A small audio frame classifier, trained from scratch: log mel input.
Rows from block 8 of a small audio frame classifier, named by matrix and row number. Rows with one number belong to one neuron. Each number is 500 + 50 x the weight over its row's rms, rounded and kept within 0 to 999. All counts start at 0. Numbers have three digits each. After the name is the row's rms in percent of the matrix's.
After each neuron's rows are labels from the 100 clips, of 14976, where the neuron reaches its highest value: "loudest" is the band of the loudest frequency at the time of the peak. Only what is clearly more common there than usual is listed. The data: strings of digits, spoken by a formant synthesiser in many voices.
# fc1: MLP up (model.blocks.8.mlp.fc1.weight, 768x256), inputs 86-171
# fc2: MLP down (model.blocks.8.mlp.fc2.weight, 256x768, transposed), outputs 86-171

fc1.370 115:512609491520518467476505409482567459595452513605474444418475461425489524593532522506388456454525543564504404504513512507501471502500623591524500497520459455456485515458565445526510515458441497570540519473381441524490525449563458454460568433465551558474484508
fc2.370 114:482533513449504593503501563490529518446499462526619553494537459470587607457543498529555488443433416483518494503404508548418519455538559495530498471484490521543567565541509499484593477441488503474653494603588549525484497511493477548511497500568460493509533479
loudest: 2000 to 4000 Hz

fc1.282 146:509520530483460485441452387536520497561565514512535363459617441599447545524504494520395393445474463604615519479487508452520484496537512466513427492475397510531438525518442484558568480526496489509529491460445505561502479483525496494525515543458556496469446468
fc2.282 146:482517556482408480605508457460523498482493482577584563604469465404465552527519542462536580563515510523496478518492543529494458564471559546407536479461447485497458501579477490473526454636586497467465482475443474474464485483547499482515508492479544494455575456
loudest: 250 to 500 Hz

fc1.35 079:436503491497517484540407568554419448512498455517541485523413458488547420515542561382410402548430489584555569541522582443568506499471422475485437428550571464543470558475483500508518559446535479467482498548496441453535456484485414466494561570528444522478474445
fc2.35 081:553456505426483464519529446456568539484494635512459476495418490549499511478479496575512590477548533428465577610499491507432471460521541472447539504519419536578480486515551554518553432457444544558520512525468530368417515513490486475430506584406578452585493564
loudest: 2000 to 4000 Hz

fc1.289 118:525513532502448355471467518454451500558519522481457487514520415521497413583465606436554553514475551431509499456512460567499566548523498438472457582498585482421446483505499469603568428582534480537479501412424497605581490527476416510584505502510410575532476434
fc2.289 136:471462383428466431518472501511549588550494575495473476510442473421561494504466505493438482543567471458516485454442463526538486580541434486527564539479455463556508448623496566490571508503528481490476508566573411594439455497485522414482534458548463488473463495
loudest: 4000 to 8000 Hz

fc1.110 089:427543496470498496472545596403524509509434508488406577421532429401514469559460506528502524512431541501570483517499388532550530517563510558454489574552453541528494445534506544498509459481444500594495585457457472619473575483454459507510492575502586463476429525
fc2.110 090:517559515524542468535476500415457425471508497495519464479561511524444470469469552514461554407541481486422582570499561558417508437466532435468497429446470553586571539547437484493506491464476487374433505548523402524451506526447533533523594402561499526419584487
loudest: 250 to 500 Hz

fc1.229 124:501552511438502514555442435443573515511467520529500490467479507482526554569518502468500463398470540557547430568531412559490606484498603479556492517499468501505530485499582414409468497482458445469495556502412474468464463533497549414530525432527509311546571486
fc2.229 135:483592450454445507474443517509465461511492566471545563455434432532529486555536525519510375523459498612545498484474521521407503453538499513503506516513439550534543443507542605436606478460376503456571544573494471472476564604435514507499569464604520488481449547
loudest: 2000 to 4000 Hz

fc1.134 118:488445428518529447466520530510496544518492434485491425542516554494558535545522498504547493543463591503459482537509499515424508452548514451433539467515618572529495502557494511547543471524453461560520495594487387407437492460506501560475435502486522540474484560
fc2.134 125:417486462508464474514527480445535505486540617577491517431524453439541382479552554457586511606547612425490517494533518467459523554527453423527497446456489551506477466427379510543430536550523508485493459499451415474538481551533519572519534584548457507471460436
loudest: 4000 to 8000 Hz

fc1.553 063:543540446439465447521431535529541525577513557494511564499531485426633539495522479504627523457537502505473499517472536481502469419515487522553415449525520431413601527422518539490566443454579514509582514517528518506511491432528571509425534460452532556486576512
fc2.553 063:466503502540556548615445551443432486404563486449463470565494454516466475423534485506507467470468533334487536486418507470485448482454540526465420542549451557515572551531564505555471486540562484481507582564456480597484453464467468468418519421473480449509416495
loudest: 1000 to 2000 Hz

fc1.173 106:578509377479474493453477440498546569448511538567529483486490476465541574545530428509503463515514527484498466473497560508462483478486552534479522490497526475535519593440489449523549584501510558443428487504607504540537417493565471476444485358548448446527510411
fc2.173 108:488558532508449534488482529518502481487566457466438436580495434567531529556597539556521544567531462553498489533508476500472475504504520552512368398480536465525513501534521523390463427463494534580597542505448499461590573464380539542477598640497559476482421536
loudest: 2000 to 4000 Hz

fc1.144 161:467443519502411421503415500436518400552539516481511504532567502548495467647459399433558455373495425552485522633530487524556555497482437500489428501564524537569507408628506525585457546451502495546450492471510498496475521540521443544533526477476579469506508487
fc2.144 152:384423530429446546488545497490459456393479549434448482463488611482395534589520447471498493507508518472457516513462480514543525508550600535414489496537515509504531559550507426477519492563509446446485407516464457449474523499550481452511536434563557480495496489
loudest: 250 to 500 Hz

fc1.348 100:515487516435553462510382496598539595487597409425545488501498444504469527450534533518480486532467561507606564531506530382450533412400529515465463594452460392443488567402474462443473517514566557382493515550445542534556423388507439525563486526469502417477446502
fc2.348 098:541601463525505474494459575526583545539409600525467530484526487551497586548499459557515429541540538520512551484530466485510430450492560424564554439418418470462460515616510422458549513506451462430475514416525454446448470450512479501492499571441495528563459504
loudest: 2000 to 4000 Hz

fc1.574 090:498517533506418487480462489511495442487509451483508485434573433553516471557560551618518412531513485465507526522548563484502488522513580606481465598452566522508409526412504492569479406529569565478433472523564494459545443384526453542528478486552513483577404606
fc2.574 097:586456544454484427495425572510602494460450527476489390475497596389524449471415455603455532555524529559498476547435511555531498432573453395542590570496477478472542477415500468567403538449483444523555484593524484554478448470458509517553410526547513548443455424
loudest: 500 to 1000 Hz

fc1.682 115:392438519463493513497512491590458488548475513495546447538538557563538458499462540502504508579425513465461592569479477457553439528508531578531498445510478415491491518429503420471431490528517469548526444442549502538502538459478453610422447510560578524422517537
fc2.682 109:528435544441558582498544444573581441493494484412477452456471489396563480435531551383522538533459493544523521423474467471509489601464509429554425506566481528558504503496507495590488556449510436477456544517455469524467426490479578489416461496504517570519498596
loudest: 4000 to 8000 Hz

fc1.717 120:490542501484470465513486471472518464579453542505472531516563474526550490497534536514462475466426570560571407468491523510425540542505574569559448550522503455467585482521541455414420582444518453526511520539475559474577420522531548436541476453550497437516441498
fc2.717 123:469545481451529582450380475529492525547522400527564457463459509520538660557478380614535525459503443502541551580525493488389430462501452547459414543471451490546539471488528510419622478518507552489540511536471481518464548493447516493461445482499534528481519520
loudest: 2000 to 4000 Hz

fc1.200 087:478575537553422539491482538395569533485523433522492460550493596498440527553548516459492545589525512394514575545527463436591517522447486429479463514429578457555497486438598494401512471457460554472516548477425532512447533460558528530449469482506494542505484654
fc2.200 092:600484459541530480473447536498524366422493507495605519477497492543548404484484484494560621438479512504518445448448536571454522475433481499500483415549500513459371513448505556480471381483532519513503543490505491523379521524492486485463541504425585489479508469
loudest: 500 to 1000 Hz

fc1.228 104:568523547543470455574453476562475504532377424503532476475526653512391521512533491503488492531556472522608532531473494559477473493521475355578460555552480569483504462526457444392460528498475512494554410616554487572481481468409480491427479454486605532521510503
fc2.228 111:578439468613509491483500576452427433550564466560521472560373475455591539434453599465377555511471514413470565463525489466570495461407416566521513493457499486482508503539488575515431501549384475504467564449456583484508495449559449493559479525540606547419542526
loudest: 500 to 1000 Hz

fc1.740 078:508507530395465482525517475519472502485398482523546514572493520512479594469579609503510497480459433495501498527541531577519530554500471445453477468532571503505571534493556468482551468460559456573447551515437496575568508543443468482475456493475488595504568496
fc2.740 080:484476602383487571474511474510425593501612494444548500480516452477491515473551552438556572539502521485450611475510563515552531483425488447506577460363535494577503526527534494512447487512360483453475487389440504574471373520469494493442487549538585400545498529
loudest: 4000 to 8000 Hz

fc1.373 066:407454439467445525461490485465571444561506478446478567556514516534521526472579595495502351584472477405438506603612548365405468516574499470456537418514448458447530491498473504516504501526577491518511489493494528436536547350566516499537388564532430431451459480
fc2.373 069:445542487526498447509519466461427535584507431585504453501519486532477478478550515536492567454568483541592495495475459562552546487497550496448565574517493489455414612423553502518372435498535498594400444493568406549484456645487500548475513467467513539386522548
loudest: 500 to 1000 Hz

fc1.163 102:609496546469533573457445622472412526570556535462413540501519492405412435504494520479551470446535512518426494502417510447612545449542593570547549522462577479555468493553555510451551470415606483513581437508529506464467434545428507513520535567590555446491531475
fc2.163 102:468555507539467540482491517524469577522444586417519540500424551490517551465434454506464424499520512480535479572531531481527589514550554560510531469491501484518489446488536460538583471579333448428549501526589503444506478537466506540523451524560583530519486461
loudest: 4000 to 8000 Hz

fc1.387 070:480524509499520560484523463446475446509446521482454533457446524555408493525655539535482495507493470550403542544488509500530409484458614621537502498489567456432667441530511553519513393402489472417537427487510562484561485558534539520508517489577470515487491489
fc2.387 064:495557494457544539529519563551523546484502516564467497555611503497557495457526446485495523586465481490452462434574490565538471507492408511516492490497530538498455584500544379514500542536482533587547516427557549561505408507511588489460523450421500509609395503
loudest: 500 to 1000 Hz

fc1.394 106:460558581473618472481459521631459616490591521467474541470522428436510554452564546518532484539606506502497537510462510486438476489537436464433490578490419571439537380400510541483465500512488455581469524388461435606522439442495524487426536528527617462466527436
fc2.394 104:419363487534454537539492577417515484447475559534474433505560517530561563526498490475566388494463538505532529562568545433472435452455536377451475511477404445448568534448484480582556510496502524364616525642456548498571469451459553516488530461493442477406459501
loudest: 1000 to 2000 Hz

fc1.263 117:502487520556527444507514503509584438431455521548502427450551467533539533506443484503586497538494555547547467527561407549450490462590536483413490471436559536402561552564523558533506482462556374582450556476502473460500510440567441472571502534471454507550518427
fc2.263 114:553445503558503545432547423468545448495552426485473534493431447581527433534402535442512550515524455455471409466573609554518530486517458512525529528561518451442499529420540488546472467520452593510464568550424499455562489468524551439391505507530459593466450463
loudest: 250 to 500 Hz; 500 to 1000 Hz

fc1.624 115:545500504475476506405420420472660510476470485532536518462491388517514463520448506470508427531478538536502456586462569511540520538503509520587510388485509469458598407519502553483408488455548514421459549501518527492594547378558564462496502492522478477494475483
fc2.624 117:531509433534474422586577498539392504495551525549437548446457464529525547564479440572521436560518435441500518510590466534466448425422570531559511538459518543543463515449542437361586438490461438522557529515533458475427516517452480497503564518533592515528483433
loudest: 500 to 1000 Hz

fc1.384 111:442561593474432495504552491534510479602453431549437508475507443563482568584550477553520546441415530513455503550548552568530460388538547468440543402487401583483511496515440557486511459431506530580396482546557493541506535476547610593502491470573527456531550504
fc2.384 105:475496478522481583495482518494428472466485515391535490518502507442515500394481530479508519441368495552428491413415438504584537526409470567478404572560575481536509566436487556472536510469558474503681532430455556496469487529505416497507532516507516460548507471
loudest: 500 to 1000 Hz

fc1.502 108:576581449464490525464479526510560450593556598499569594525558467527518493496428493484500479453534475476550612476453508536449461450465495483459504455490518484520501503550468466429402464433401517469564475434546469454483428537614413570503554479471504530433462444
fc2.502 114:519489404512477546442494474430510536505524440542526521568459439471427515512607530510553497520515521459508456589551475481527557507466526495503532543515454608473392502457511499585484505463599529523567387509484444453505511387389524507535511565447444399516512590
loudest: 2000 to 4000 Hz

fc1.244 090:525528504512448608584411510395512495482451471519559420470469458477501507594479524616525555538519412600440502499507486476526483559502465514592447451464461535509555485498463503539529486519531531542555481542452564532476496526470448516454473677507503463409459521
fc2.244 085:517463521502479445499570478554460451525499552449411395504392570586420532519432511452471502517467578498452503499394460519543560534541452450461561483460605541435492498504508483497510501417389417480507508461545463536536567591403534477450408434522491572458480518
loudest: 500 to 1000 Hz

fc1.542 102:478459514592554536459552437461449556528411473558485503483534456424554456480421493520504476540530472507574435544468467451463529642427550547456448466360376554501515506530457508514527445492429502488544547504443476579550471665534492501439485471469536517547425520
fc2.542 101:565533473565482514521563511437526430453526454510458501519432516561510498481535508378554463557552440405580499554524546564468540448528485375506486481594476493605480575530469402501464523467502568417437484502475439479450530491412473461479504564504453483453425530
loudest: 500 to 1000 Hz

fc1.52 057:526576406551445515495496549485540462452539589577558571517553399466511515506507458533425500478435518518470451442398505510460508470562527440586463423506429484462469494466558436473485467457435462555516495565442550504537487558488491443552487501474491511515491437
fc2.52 053:429459564482439515452495489474544522479461449467521588644454440572560548530452550495570622399497489518568535468497505460455507494486454478479491467416495469508516483504518511477541455479489509519540401511583495476557555500563565517483560428489572452496472508
loudest: 4000 to 8000 Hz